{"model": "CTC audio transcriber", "dataset": "Morse code for random letters and digits, with fading, noise and interfering tones", "train_examples": 26041, "gain_aug_db": 10, "time_shift_ms": 100, "n_mels": 64, "hop_length": 160, "input": "log_mel", "spec_augment": true, "win_length": 400, "tokenizer": "char", "vocab_size": 41, "arch": "convnext", "norm": "layernorm", "activation": "gelu", "mlp_ratio": 4, "inner_norm": false, "subsampling": 4, "layers": 8, "width": 192, "kernel_size": 7, "init": "xavier_uniform", "residual_init": "zero_last", "optimizer": "adamw", "lr": 0.0019, "beta1": 0.9, "beta2": 0.999, "eps": 1e-08, "l1_shrink": 0.003, "steps": 7600, "batch_size": 512, "epochs": 149.4, "lr_schedule": "cosine", "final_lr_fraction": 0, "warmup_steps": 1520, "weight_decay": 0.3}
Rows from block 4 of a small CTC audio transcriber, named by matrix and row number. Rows with one number belong to one neuron. Each number is 128 + 32 x the weight over its row's rms, rounded and kept within 0 to 255. All counts start at 0. Numbers have three digits each.
After each neuron's rows are labels from the 100 clips, of 14848, where the neuron reaches its highest value: "strongest on" is what is common among them. Only what is clearly more common there than usual is listed. The data: Morse code for random letters and digits, with fading, noise and interfering tones. In brackets: how many of the 100.
# fc1: MLP up (model.blocks.4.mlp.fc1.weight, 768x192), inputs 96-191
# fc2: MLP down (model.blocks.4.mlp.fc2.weight, 192x768, transposed), outputs 96-191

fc1.509:122112126122143161089152101074117111115148172095126152143123109134119151187144163087137115154099079094128129162129135192133147129108116163137233137058108062138104102120127105101129085101132158183138120120145122135093090118179075079076144184129061166185101098126145123120123111132125167117
fc2.509:131123128182086127135143132103155127136128128125083119147102138116128136128151131158093128134115127159125123122134135136127111122128127128128124128255143150114123129136182130123137131097089149129129133127128120130142239128125124141121024090141130130148115138129134129114105108128177128000
strongest on: fading (73); reverberation (47); the character "b" (36)

fc1.672:150121129142111100169104152122129123091148162121102173089121144122091131135149128092147111127109136102211116139122093125148146120135139204130090086154137125184112170123119066179129120127152112128135132194184152123081139147115128093163156113147124170101103074117140103133114131110144137089
fc2.672:127128128122146127096100125128126129126134128128157111124075126119140108128118111170127128120120125120125123106127129128127135127128128128128113128141149132106127127125091120125145080135000106182160127131131127128127060127130127141160255126122122121125142109128125129103140101126162132151
strongest on: reverberation (88); speed: slow (66)

fc1.410:127181129139134135128129122129128134142131124096156158130092133128164173128095145172130134125119210093146127134129135037128136127128133141128157130134123128115138206129135130120130121214136136121132130125248128138125130124110122116177158255132121206205136078128129098116114101129130124130
fc2.410:128128128154128128121140128128128128127127128128130095128136128128127127128127127120128128128125127166128127127128128130128128128128128128128128128126143129132128128132130124126127127140129129116129128125128128127128179128128128136174145000128127128131127255128129128138127126128243128113
strongest on: the character "q" (36)

fc1.21:103143102135156095122120098092129156089143121120064099151139111131162124155158143205157087145125164062143118094109163198110118106135139139135151151151132134140127105123111132165139072126188092153132088139139129098118124052081081153000117236143154139100111111115112118157204170114114096146
fc2.21:128120133098129122128092117109103124107123129128118065098121122093172116128160118133126128139130128223131133119092123136139119175128130128117084121066123127098129121126103082179066142140127119102171125089127129119108160119132084167183193000132130125139137170128105127108097116127202130183
strongest on: speed: medium (80); mains hum (46); the character "9" (43); the character "8" (37)

fc1.48:115115127094130135164095128131123163173121157100161132129095141132168124083173146231104137075119124123139132138136158072133135093147087131126169112180128173126102118129143103178134109130103182171144117113160128186052159159114084113124135037103132107148157075129122108146158125118070079115
fc2.48:130135128149120115125107115097140128159117125128153150142137129135116095127149106056126128126116158125129114139153165107111120117129117136128138136000098156089140133121000101100125131131255114052121118135129105120127165127126115145179081176096131141100170082129137129134115103129165124176
strongest on: the character "c" (44); the character "f" (35); the character "9" (31); first character: c (31)

fc1.641:148158131171128135181108140130109125111127140158132131123125080124111163112110110011146119119125107205127105097116125121138125154117137166112000129145100130183061091147127090073116102069191115130133153143130126129100116090154144109161095255127105140143105121117141133095044110119121166067
fc2.641:131137130100157127113175145129144127139111129127134058115214141129124116129139136113127128120159128000134133121131131137132091128128151128124143122136046116168123129126105111077120120080022162153127105171130125129131185119129132136116083060122154131151174101130126126117160129126101133045
strongest on: the character "q" (90); first character: q (88)

fc1.99:156117138212127106202131124128135112075114125109085201128155154120117157152161117149112115135104147096176122171089109148135126173131122181127101114134140117181087160114134124172129128120128084134121121127165159083082157119105112104132117153142170123075112133129124112121115122129137098110
fc2.99:128128128012154128124118123132128129107127129129142116114084128123128119128145123159158128122122127116120126109122134127127128123128128128128125127130148147099129128128052123129137131130098115135139128142128127128124151128128127159174255139111121128124130150129127127127111125127160128180
strongest on: reverberation (78); the character "0" (27)

fc1.112:124104119137129131076128090133121135155180158137099152107103102136123178122128163014125106151133131101155128186118109154114082118127146138128115071128124151180112136155150113206127133128125169188157154112131118119080099143144134109113104102148094150193041093119126140132099125117144196082
fc2.112:128125128120123128125136123135123128171128129123049105126102127129133119128174122255120128122099116100127126115123137134127126129128129127128127134180100123199130130125113134119123122086000127141129128108131127127151153126128126117180068179118131129145084124127128129108115131127190130042
strongest on: fading (73); reverberation (48)

fc1.19:126164129152127082103190125142122093109141029133108176119143107116144172137194111144125111177142135096098098128120161140130064105116119110127143141131117142130113202129128125080112102137125139149109126082129096091143052162165146099115037183123137126127119124117140089132157120097154169117
fc2.19:126123128128118122128131124144129118163125129124123143165129128134113118128110136113124128134127048181144130132163153121123117131128127128128126146198124120186127119113144106146128115255087149077106111100125114140131130124118127106233117120162127144123164110127164128073155132126152128099
strongest on: the character "0" (66); first character: 0 (39)

fc1.216:134118133199125134169114136131129170129137069102137119117124134127088121086200140047150114108115155105167112141127129041126177113128125198128098113148120115174134087098120069132129099132151150114152113155128091135106146123136142099105118255140062139146121099128177123128176144108122121087
fc2.216:128127128092103128128137129133128128137126129128146123136129128128128128128136120201146128131136128137148128131126127129128128130128128128128127128185124112113128127128194130128124119133000128160130128135128128128128065128128128158125152000121128127130127132128128128128128116128110128122
strongest on: the character "q" (32)

fc1.746:123158129085140091140124128140127109160077068143130175141155168126098255104117138127036126130127023119119128137122122125126098113101114091126118132143132173140205163129102040076130127077123111118130153125130132130104159138136085154177099166128125167059166093126128142151115151127180130128
fc2.746:128128128244134128148149128125126128132129128122150097134132128109127147128127143176130128127132127131145112125128139126128129134128128128128128129029047130161132128128035121130133128062148128094122128127128128128140118128128128097163124154120128131130081134128127128202125133128207127109
strongest on: the character "4" (28)

fc1.376:164111102154140135208138134112141127168132147147118176126176123137134136134170130113181128107124175091112116131166103094133126154124129186146097107174112119156043112122089108164106110122155127113118131153133165173143133075142147129133124012084111148124146115135115095179175130120159003136
fc2.376:127131128107140135095141116128133131165127127130140145164000127128104117128137108149147128132085121079128148089156121129115155119128125127127132110029172136141142124145157119127129125176077131105129127109131127154095116123127121143141157206169132129141132077126122129144156088129041126222
strongest on: speed: medium (64); the character "7" (53); the character "6" (43); first character: 6 (40)

fc1.308:167139133128112132201166109073152090099141179148221246089133112133167110195155116144151130168103131095130123130145115122133108144129142221136135163132134091135092186111119089166133136077101111127132108172119165192131197126128114117151082142106065190155126089133129081165135141127130116125
fc2.308:106126154143134147092140161101125150179072141128150122113162128123111134133151088067202138145165143096193121129141124132131116149130136133127133144013098099040109115112150120127125136170182143115132133222094162131130015115114127110199058123129169081140153080095122134096094140170107133142
strongest on: the character "4" (32)

fc1.13:111121118087140113146150118096121097166233151119130139119153094131152110150088153119052103124129179149165118188144133105117134113128157101130118127104125147103083135142117109011115116139197176132123142097095128077174016116135143127133122109138075124171127117125137104065135094095101139121
fc2.13:128129128137138126118111150140108141151139136123135127150167130123140123128101000133129128128129102100127146121102128131124126131129128116121134151096127150103128126122142205129120139076089125132146122095132156124129000118128129090170127159156213128183143111128128128134116133129107151116
strongest on: mains hum (44); the character "3" (32); the character "4" (28)

fc1.159:111166126164131092147115149152147150114146103122088134125102165127149110106137183110174129126113129157169120138123107106130127143167130145128063109136125204178089187130114174159121100175152059154167134101154153129048095161076146119137130093133100105089129117124140121108173127121107077176
fc2.159:119123125024145128102133132133117127160137126131135166058119129128131138128118084177134128140114094057136125109115134126125131127128128129125128126000167132140131122129105127127163120196118128121152135071129139150117141129128127118203159130129134106138154100126127128115112123128130132105
strongest on: speed: medium (70); the character "0" (49)

fc1.171:110106128107096138172096139113132102137153126148130138125127098123137156067126132124095098131134135138109120255143087073130105147111099085134155086153129137125011122104124113136126153126066153136088076096085137088140114114156207116102134160132121084126044124121154105129187127128116181068
fc2.171:127127128059061127135122128177139128127128131129209129122111116127151124128094129191132128128135097088127128129103157128128136124128128126122130139153129128000130125106160185128129129000168126148129144125128127126108112120127128131133122189147150131103128117128127128128112138128014139141
strongest on: the character "3" (32); the character "y" (31)

fc1.3:130065127108127138096122125128128126096090157000148229124138127128105000129149120102127127137127000157148128053128127180128123126122135130128126129113128132150161048128122079163128130168138130131126127124021129151100095149133137128113062137128121138159123116128101130129128132129118121129
fc2.3:128128128255148128129130128124128128128133128128163179128119128128128128128124128061127128128128128113127128133127124128128128125128128128128128128159132135125127128128192112129131128138085128163128128128128128129128137128128128109107095123149128128131131072128126128129139128128123128121
strongest on: reverberation (54)

fc1.663:095104155130124137178125134140129096133145175167170095129079146132217114140151199106130129137127082191135123125129126123137069160137127083122157149158153129151174168131131124139126122194122168123165119117134144108123142151140133108144178091123147097110075141134135140125092106113163065143
fc2.663:128144128100131139173170121129094125112145107128078082119072128137089111127130084089130128122087187059036119090139101143124145126129149100129123141132098107096113127132105158115146131144111168110125148095133128077212085162125145139127139144127130124172153129132148129188158190136128146168
strongest on: fading (65); speed: fast (64); reverberation (59); pink noise (58)

fc1.364:130104111119112108188172155105128120138158159132255124130134101131125106143126175182103128132046060142106105206164109148125155132145152129120098110078140150113175110126136107103114116075134129140139056129158170161121115184169188089147094103125096185084131092117167126087182137106094132121
fc2.364:124129128095211124170101118066115128107122119131152117113088127129132086129120134000179128165074110087133122144133134101128122101128131128132128121000144124018119127123117132127138121192091135031132113131125130123108132131127128165109180055092136131134124106125147129025108166129134128061
strongest on: the character "c" (32)

fc1.185:115122163118133134218070147098134098122125155151185166153121133126136140153131096193174123140112135095155119139136145098148106073126108136133091191092128110125044122147113063161108117080134091068115142169106129179095145147151245111176147177125007184126142078125162103168110142108119195108
fc2.185:128132128096172132128123145091125133128127114128125095091162126128121116129104126000166128125171147156215126144122128129133119098128133128128151136088140128146120122122112159140136116122255132048103117127117135142110073116113130089121178085078146115102180053129153124065092207128128115186
strongest on: the character "3" (34)

fc1.232:100132137147118134031166143113123105152170107164122132132167121131248103228149128143111128163084101141123115176181135139124125135102149088127099135172109160153131137107125107120127114078126116115166145178125138122133140074090107100143129074138147195106093075128134084128164155109136162127
fc2.232:128128128140091129079130132136129135078122132120116125155088139133129140128156099112148128130127127185122110124143119139127135135129126129129066131119210231114131131133109122129138143255000157094141129134135131132141094129129134143091180108115133128134130176110156136138159126128246132162
strongest on: mains hum (63); reverberation (36); the character "d" (35)

fc1.705:099117147107114120205150107074127116195212137164083175090189121119145139154140087184130126072120121145127124126143157085126120143111142098131176157177156123141036175141127153111130128147083136107160102083113125112211110177181130093148138130144124129165106091121173105163121129126129185118
fc2.705:127129126137141123184133128105120138118128101163184174123104116096156099128094141137080128135116149114128128136100132047126100154127128129129158161175133146157130108109255125160122179106143110134113126125136121125113112121144140060133105120202110128162104117125052122173123101119091106120
strongest on: the character "3" (54)

fc1.198:156160125123129158225128133125127121112131131118141148129069118126130138176141125157139118137130117110165120146100122043128122106128116212127087127139119215176038126112124094199127093139145073127122129161114124154112171132116163120147086095127173150101139042131158119150187141135129157119
fc2.198:127128128123093127187125151069130128120127118133209190131152128129129140129158106133172128117127152166114120158125141099128136093128127129126119101169144127112120135122096126142136141155187145092154129125143131131119053130121140115155131168119138115095191004121122128174151102127143128047
strongest on: the character "a" (53); first character: a (50)

fc1.157:072138156156129091110145132098135116118129099129129187070138133146181164183186092105138118225129134109135114133132133176112133108105116082128222138191141103103128138113116121160127131083110116108186122132125105170159186142200033126164142185137138161087125155140131094153136116112172089090
fc2.157:129115160133138118103153129119158123255144158090088124155139145140131121130149141146131134129132089094141129113150130152107131136128118127128129128030194084019118124121170135127033166167153138115148115141123120174085233136105103121147000121125144128183128123116150147056057118118173157139
strongest on: the character "u" (36); the character "v" (36); first character: v (34); first character: u (28)

fc1.233:138149144107127073140151154120129081090147039125095200096154122134142161189150077160114124120078151146128119108139113199129120109139104147135166145168138131115086171114146115146135141244132097132129115117194131077139195139138070091107096096141140165116086093128138117118118120101096168085
fc2.233:128128128073142130144163131109121128137131129124134066119109128119133128128108167120121128129144122119133128144126129123128127145128128128128128128193151108087129127159065131129143130148091126141124126108127125120127153118130129152063227116133127135145188152128136131135100120127207127130
strongest on: the character "q" (63)

fc1.636:128169127225130121141108120119127111126140157125102206125104129125043154124118196100111117051098134147139128105130108115125125131097137173128098124105117128116050171133117117171127120132150166117107130117141122139128095172151214073201163072128118122227113098125150114138133131123127171136
fc2.636:128127128156127129129122125110150128147128130128130047127034127128133128128129122120128128129125121083132134135125142130128130132128128128128128129111159136040130128132211129128111133126130127142130130121128136131127120128128128106199146135130127128123223118128127128127126128130147127186
strongest on: the character "q" (47); reverberation (34)

fc1.581:137134120139124104179194127096125116137131150091142154119136108117119133163177113101106128105121164123127110225113155135132128157074162187123147098185121121137079147125117136162130110200043132142149065125113121137144090128131195113139185122133097189196037114127135065143120131133137141112
fc2.581:125126128136103126156104128093149132076138135125128131111189125123145139128143109136126128141121164161132131130138129132130134139128128129129130136119131124214133124135185098125115141102165137124123118117130128123126000127127128081162127089235144124118138117128096128103124118127000130136
strongest on: speed: fast (97); the character "1" (33); the character "0" (29)

fc1.465:112202138161143068111124140091129118117121066132138172169182115127180199159120089079108124084114073138085110160140129122127056141100090076125028157183108155151122128133101087076121126068119073129143123116136128127127158123110128098205144234132074151115151123122131098070130141093114143114
fc2.465:128130128129115128131163123123130127111127128128058129121125128128123129128183136068132128130125128000128127130129128128128125127128129128128128129066106126200126129127121121119129128155132137131123117125128127133130186128129129095054140000119135128132157141128131127125150128128091128161
strongest on: mains hum (41); the character "y" (32)

fc1.530:130123128251134130208131158106123104120079120125128117155092121126129107124181106173115146102072146129129123182126190164127120131062151098131147125160140198060135080127114131197086122122104090117135087132125159094122139151104111081060106110100127173095123092127102124119130178108086105138
fc2.530:132132128129139126079108136131108129093157130131109111082171117111127099130077130099140125143130127127142218125128082174127082094130142127127144154134123096136129124134175079111141126108255143130163123110104128123137104127123116121176214128128124117023115145131111110130095121122118152153
strongest on: the character "q" (47)

fc1.439:118146146073130107169089121137120059180097093162131223138125135137135222155164117186110145126133052058136121143124126122127082090116095138126125136158124154116175128133092059120131128097055125119113116125149152113107161128122121135151114092117101167093146048131121119188143145123142112146
fc2.439:128125128215158129155135130120123129127129126123178180130120111123123150128126127183140128122152126164156118132131150078129130148128128128128173128126126129233137130122063105151139130063210141119107131130128130136143002112115128089210133193125139133126121110127134128220108130132144127122
strongest on: the character "3" (35)

fc1.496:101139140156136141187087119146116134164164144190122104129115155115204183136107121085110132155121105179101128130134159155125072171131089061122088177147134149145164153147133169123107134198134107138192149085110121113122150123146079108150149121149069089127120124130127141117091143134127108127
fc2.496:124129128037128141142098140116092126089102135125080157154053123126092131127131094098128128131107188120084112082147154126134136097129148131149142130066099171131135145127114121140179122142064154130089140215134125110161108130117129168124152125083127093164148100133121112133027164130106149152
strongest on: speed: fast (90); reverberation (65)

fc1.685:130198127176147111152109137126131128123110109139121124147130122126171141143122110066137119095119102192087116119132137118129104141080135097126000157206108167174135093137126101092123109033132136118153117132127130134145093116129151078185159255126080157108139109127120110130126103127105105116
fc2.685:128128128112104128127128128124125128119128128128136106126136128128128129128128128040128128126138127000130128125132127127128124129128128128128128128025121125098128128128235120128126128121167128132128128139128128134128132125128129119129099000120136127128168106128128128132140125128096128144
strongest on: the character "3" (28)

fc1.131:127133126149101106107155116136119122152133164073155140109108117144175100170187096153138134140133130054119128131128130115129135126151153175126200153213135132130126131130111120163127122118117118108126125097134130177095158182180108123150102095116203131133161125134132132142178113128131053137
fc2.131:128128128118086127122153129130137127175131127128132154164046139132107136128129138126130128131136108141114132128145116127125156126128125127127123118000165132137133126127119150125131128078141127097128128094129106126129107132128129113214030151135132132128080131128126128141133120127112130255
strongest on: reverberation (40); the character "b" (29)

fc1.611:148111172137128121159120116141133094162111159107224144160106181138198121120100166127103138167128112093170114170127107076119064126137106137125128081132134141173090138109134098158154107145120130138139129120088156123116173184162164094118157103134126067134053121120111114129085080101158102155
fc2.611:129132128113054124087128127135129128130131126129062157127083121128138137126108123072125128117129097122047121137130131132123141097128124125127124163106134125110139142119125127128139132226077132187107142097143128118137134125124126179100150139151109129142228133140181126135151107126187126172
strongest on: fading (75); speed: medium (66); the character "p" (41)

fc1.317:134147128065128132193130126128128120126111112017195118128089128128195052167155127117112145143101109104144130159129131043128136119128131110128134139160128099128158106122122136142128131109134120081125128145088127152203125140137096127111099050125071216150149078128129141129173105136130134101
fc2.317:128129128131133128121128130127128128128133127130130124129129128128128131128154134152129128133128130130128130145129129116128128131128128128128127127114120121125125129128018124128133129104160132128118128135128128129119000128128129114128199122116132127128127113128125127122139128128127124126
strongest on: the character "i" (53); first character: i (35); the character "s" (30)

fc1.5:143142144121112190239089154137116147148123156135050169158130124141112192156123107181153126084135112080096125146123176110145102124109097166131108149152097122161128119129127082191134128124115086128146128134132104148072173158094107128164121090133144124113152099134134163166129194135110109177
fc2.5:128118128097141128139067135125125135102125126125137193141139128127120162131120098149128128134125129169105139129131133102129148093128127129127122121123132136113138129127135146131125160089255144093123133138143134152110096121105131166255132189089127118135167117128125129186128109128139127117
strongest on: speed: fast (86); the character "z" (30)

fc1.684:142117134214114135141134148124120148087120187111146134100104114128088076149154129168121132194104101166130121182120101165131150138151130128128170111159110117184115076118101078134125072137161188169118151137152121134103148069139155115142140166158106196132116104128146144102144108134160151045
fc2.684:120130129102119131141116128143136127132142137121131087118152136130127157128121121136138128135157132085125146151124123145127136122128128128128131134170125119046130129129151113123122101160000153147146127127128127127073087126128132125082112135109132126120128106129125133048159080128230127041
strongest on: reverberation (55)

fc1.660:174122130137139124128182118105138100167122160005180159133105135138128124109121123160101092146121123117143115133146124137143065084129117175125137071146138125152091129095136068167134100070131153135113120125145125078132202146123127089100174148127102109155056122132127091145091092112171129135
fc2.660:124128126077095133054125126143117137111069116117098144137071132149114125131166119060134128129112162151086068102135149162120147069127131129139108132098136150138125133120078088119128157233127112181132135134145125119158255135124133227092157124030108128158142102170164129090085121120202138198
strongest on: speed: slow (99); the character "3" (44)

fc1.322:124109133156112130217134151091125105086103148131097105080055087132163199128144095069145092125120116112167118136140081141145121155130146173127074104156132147157119128116108115189132113132137139116137114168134138115130170129116163111172094075129110146077078086131166101152150192101149164074
fc2.322:129125128080171129106079129174126129148132128129153172128117124131126130128096126170134128165096103131126128133126104130128133129128131128126125121073134119192128128131100101126114130134000145206122130126130127129118109123127127141102125168068126127136255090128126128088128122127179126136
strongest on: speed: medium (77); mains hum (63); the character "0" (29); the character "1" (29)

fc1.621:109127136121104078138172119080150102138134126122097166096207083131158211167150091159093140039097144135157128132158127138122108123121117078126203150126142075171042165106118163174135139171073130118144118091142106089175142130139103117185124094155118119196135112138142101110099179111087145144
fc2.621:157139125109150138150126098077128129058132104135132169116105129084167104128138145122107128127134160182121135117103113061107121132128124129127164130255137196103084117121170107110097128064114143124108134151152121114130132129157136084116177125129074144115074129151099139176129065103097120079
strongest on: fading (65); the character "8" (36); the character "d" (30); first character: d (26)

fc1.90:131177130175145127142116130127128157127126120062132119139051140126090104130180155118135118127116173087163124118120128004128176127128130191128131121122128104155117129118104047134128122179132128094140126164176127143131154102104129095161180255130060166150116094128160103130143138123130140105
fc2.90:128128128152109128128127129137128128125129128128143115129109127128127128128127123240128128129133127122129128129128127128128128130128128128128127128106129127068128128128129134128122123140070127128129128128128128128128102128128128143193213000110128128128161217128128128128129129128119128224
strongest on: the character "4" (47); first character: 4 (46)

fc1.138:120129120112096122046134145096136120090180105148151201126210123126176250148140119103208133162111060065135131136133130127145130153097147172141162142186136077110047183114114130080126152103127089133167129134119142163097122157146053131091116102128104150178143128125115105154100153136101076130
fc2.138:130127130187132137072175129050137135114125131128108107146245134128113172129137100166143128143135159163179130122135111142125130167128134129128131131063094128131129131137162101119083133194083168140158126168131137131125071129127123146111010122145152125120116155129135128232128091130157128143
strongest on: mains hum (48)

fc1.506:071125122122114077161108116128126117221165122139135088147136116111155118141125168093073133081103124184081129127136127119126109138141122114126130140175105227063148188131133166127140137195130160175104115087097103104020112131101119134146128039126107118132115102131136128122178180127142141139
fc2.506:137125128063147129149188165124149128184143118124137148143204128123073150128084169074116128133159086000149137132162129129128099152128133127126171156061093082114111129136151122127044138101164148138139127119139112121129146116122129188193091146185153133129163134121130128162124186128189128054
strongest on: the character "a" (45); first character: a (39)

fc1.501:102052131106126132000135139110130147144208129153163120146144167130143096121095211116128131155103062129147123137134144183127138137127117152128122113202122132122116133114131064094129131161106138126181139156122126170113069140120099117064180092129144153210057098129118120144124134119135098147
fc2.501:126128129188127128147119122128128129123126130127157094087128129128129130128146112183118128144128134101125131176134135131128114136128128128129122127229126105179130130128098085099131141141000181145170125123130124124103077124118121136137191111120134129129090098134134127138173076127145125158
strongest on: reverberation (35)

fc1.542:146111119133131120087151108101111141136120134091126142187092139106176159148128143171155091185121167206143113127127155220134075097126142055130177127115112137174125140111121152166129059124136069105123087117133127137141139132169044131025120255116101146171054106136091129154113129118091052189
fc2.542:122133131140147111070130135093185102109133128124099108121135131121130113132096128054139129125115134026112133123119124142134131110140128129102128125186123114188151128126105086129139123147000198114170102112134113127125165117109103139066131022176148116139131078126090127195163057144189157103
strongest on: fading (60); reverberation (43); the character "o" (32)

fc1.502:126170138152111138097100101142173155181142094089122081130035152126120105082125213135083131128085114112173126141107131079139130156145124194137119156174121144119085111129127118147128129180114087144126151134089138159038117148124134129131152124141056116156106107116146130082180209151207169134
fc2.502:143120125131117125152097125164153134135144131121146108217079164113128133127100103194109128174103138054062152124158128118105131113135106127143138153255185179099119134129157102124107122019132128101131158130140087134119182134117132118141081142140118160077102138128124128159122129114043132082
strongest on: the character "4" (41); the character "q" (36)

fc1.615:135243152111126095127101122116124093229135152096212082165060131163185132157084129128078122119107097097138098173146125105143117150133124148146114099119104154118135162114073088125124119149091125158133106168127117123130141155208151108163142115128025168123130083141161092082151147085229132111
fc2.615:128128131138159117124225157112109128118130136134118158120011130105098082127140146165133128148134093215116127112125103110135130130128129129118129149062120156076125130133169162146098137166045122142139124132130104135126122129137111161127132046202095134144195244127123121124167146128028125122
strongest on: the character "u" (69); the character "a" (44)

fc1.637:100129141090103148161112157127149084114075097128126123112147118132133204149125038144090149130121042146095136106132101128155128099145134090147088122125153133121174142123101100138141157058143082109069114178161133093222162162104104148155096087105103154093158129136158130130105211130193141142
fc2.637:126100132167103133136105138176132131026127152126128092155173121100161213128147014156103128124124135112122139105130131120140171094123127118128145130142084130156163124129107161107130128042118153152097122242120128122141125125131128176119124138168100086153106149129091115218163107138162125121
strongest on: the character "i" (60); first character: i (55)

fc1.33:123182136150144141166104129107126133186097162084162096151065125130148100102159118065128128069127121130110117109139145136127143131101152092127137155156129132157162063131109116145129118117137109121137104163115127101112156111144209091113170255124007150070111129130133126111123124111129126106
fc2.33:129127128126110128121124129134120129113122128130156161132120128128128138128120130249132128131138131089125125137125128131127128131128129128128128128043112145128128128130208132129139127129113128251128128138128130125127128128127128133155237000093145117124143151129121128167128135128127129162
strongest on: the character "4" (43); first character: 4 (39); the character "y" (33); first character: y (29)

fc1.164:115132129145136115142130146111129090120166154052145165135113117126135168164099136000121112116124102145161120103130107117128117142115134191128046131125120182129027152133106093105125111112156132136125133146115126131161150186140138107137129006129137193122096075128144090131142134120119163126
fc2.164:128129128133124128124126128124097129133129127131135071105000125129135120128129134125128128130125087089135128128128142129125119129128128128126124126000150126193127131115119159130115129146035134170129128082130131130122054125128126121158133252144148127141192119128130128088124139128159125031
strongest on: the character "0" (60); reverberation (45); first character: 0 (32)

fc1.657:136205129176138129091134122137128134128136096061119197124126140121145170101144140176133125145081165103141125194109129047129141131134122129132130130107126103141024252128139128124129127157145083091147137121189131141080141117102151107206169215133125136226132134128141112121130107133183149119
fc2.657:128126128141104127111112125157124128125132135128134079119040128128138091128127114180126128128121107123127117112130146146127125145128128128128128136148162127118128130131153119120097124112144131121135127121129128122132153128127128125170255000129126128126099150128135128117131121127155132124
strongest on: fading (64); reverberation (58)

fc1.500:142121116250079126088177090131130113082139131079104156101155117121101171102124097213115106123107083122126132124130179125119123089128132108126110103092126120128145079126153135152123100160109152139129176159141099083133146104138078110106129173123102131119132112138160144053124188144126151145
fc2.500:109162129078146124132107136127133132185154128128064136125046125127125132128107084109129128128138089124120198125126077140122126041126125133127147142137120127132129132113235073150155125145156145104142124106128114101126135123126107126123129120179125156130116146129124129119103130129123139071
strongest on: the character "q" (30)

fc1.316:060148158174141124106135139093126122126102121087127250140196133132126181120153120137099150154089107146126112182132149108128084125113102122139190144194118182144124079126139080114157113101133128129142146107125133192121168150194074088127174135122130127145147093123120120141129103120148136125
fc2.316:082117101130116132126110140128129121210101138120131171132160122131112147123073147000126104130156110142137255144127127181127102132128125123128119191145147134117112129125156146155114128127227123185111127081144127142101123128115139109100132255125133146187145114103133104075131129127181132137
strongest on: the character "u" (50); the character "k" (45); first character: u (43); first character: k (36)

fc1.534:106108129117161142053130164134091112121140110151119096129142090130111103160068120154119126123145128131113129185135118175131127160151129142129186187175140118134168164161134118002112111167151138130064115085144112113127093112117174130112105070130037118115157130127129104128131126110097130149
fc2.534:126130135121116141146137161121144118138170132106135151057150124125118176137109155119113127132165091165142132170113143142158132152128134090125128131136143105159139103123197185142105101119217130133123120038131140125166000123139127086143149192155154128149138129136117127124116103131077138145
strongest on: speed: slow (67); the character "r" (33); first character: r (28)

fc1.409:120143139178155080165151158151127120115129123088140135126138109118111179120159100166095130124111105121144104103134152101125106121129107129122230138143113118116141050117075074159129063143135115131155127117142125129101144135125126089056117059137144156071154115127126094111155112105148130131
fc2.409:128128128097185125132076122112120128070126128128126129117148128127129129128121130088127128131119127255126152118158130128128125126128130128128130132000111126149131127129071107119127125104125123061127128138132123115128192128128128148171136105099122135129108127128128128146147134126141127143
strongest on: the character "c" (79); first character: c (77)

fc1.147:120145130127150119070132101134131054140131107128160085155082116155148100168137128130164129137125144141104120173155157114137114058119148152135133167128148118116194149112122159147143128162126120130114080157108142062108155095160116119103133100129110128121152103113151106116156101114252202141
fc2.147:140114125125115143145187140092136128145143124110130118176038125148074107132146162124136130143090099058077134103145113166127135114131127117124136134099159050121098136153169127106094129073067159171105113114152115125124121130116131129098168141184153116115175127133116126194173251141084129159
strongest on: speed: fast (99); the character "x" (41); the character "o" (30)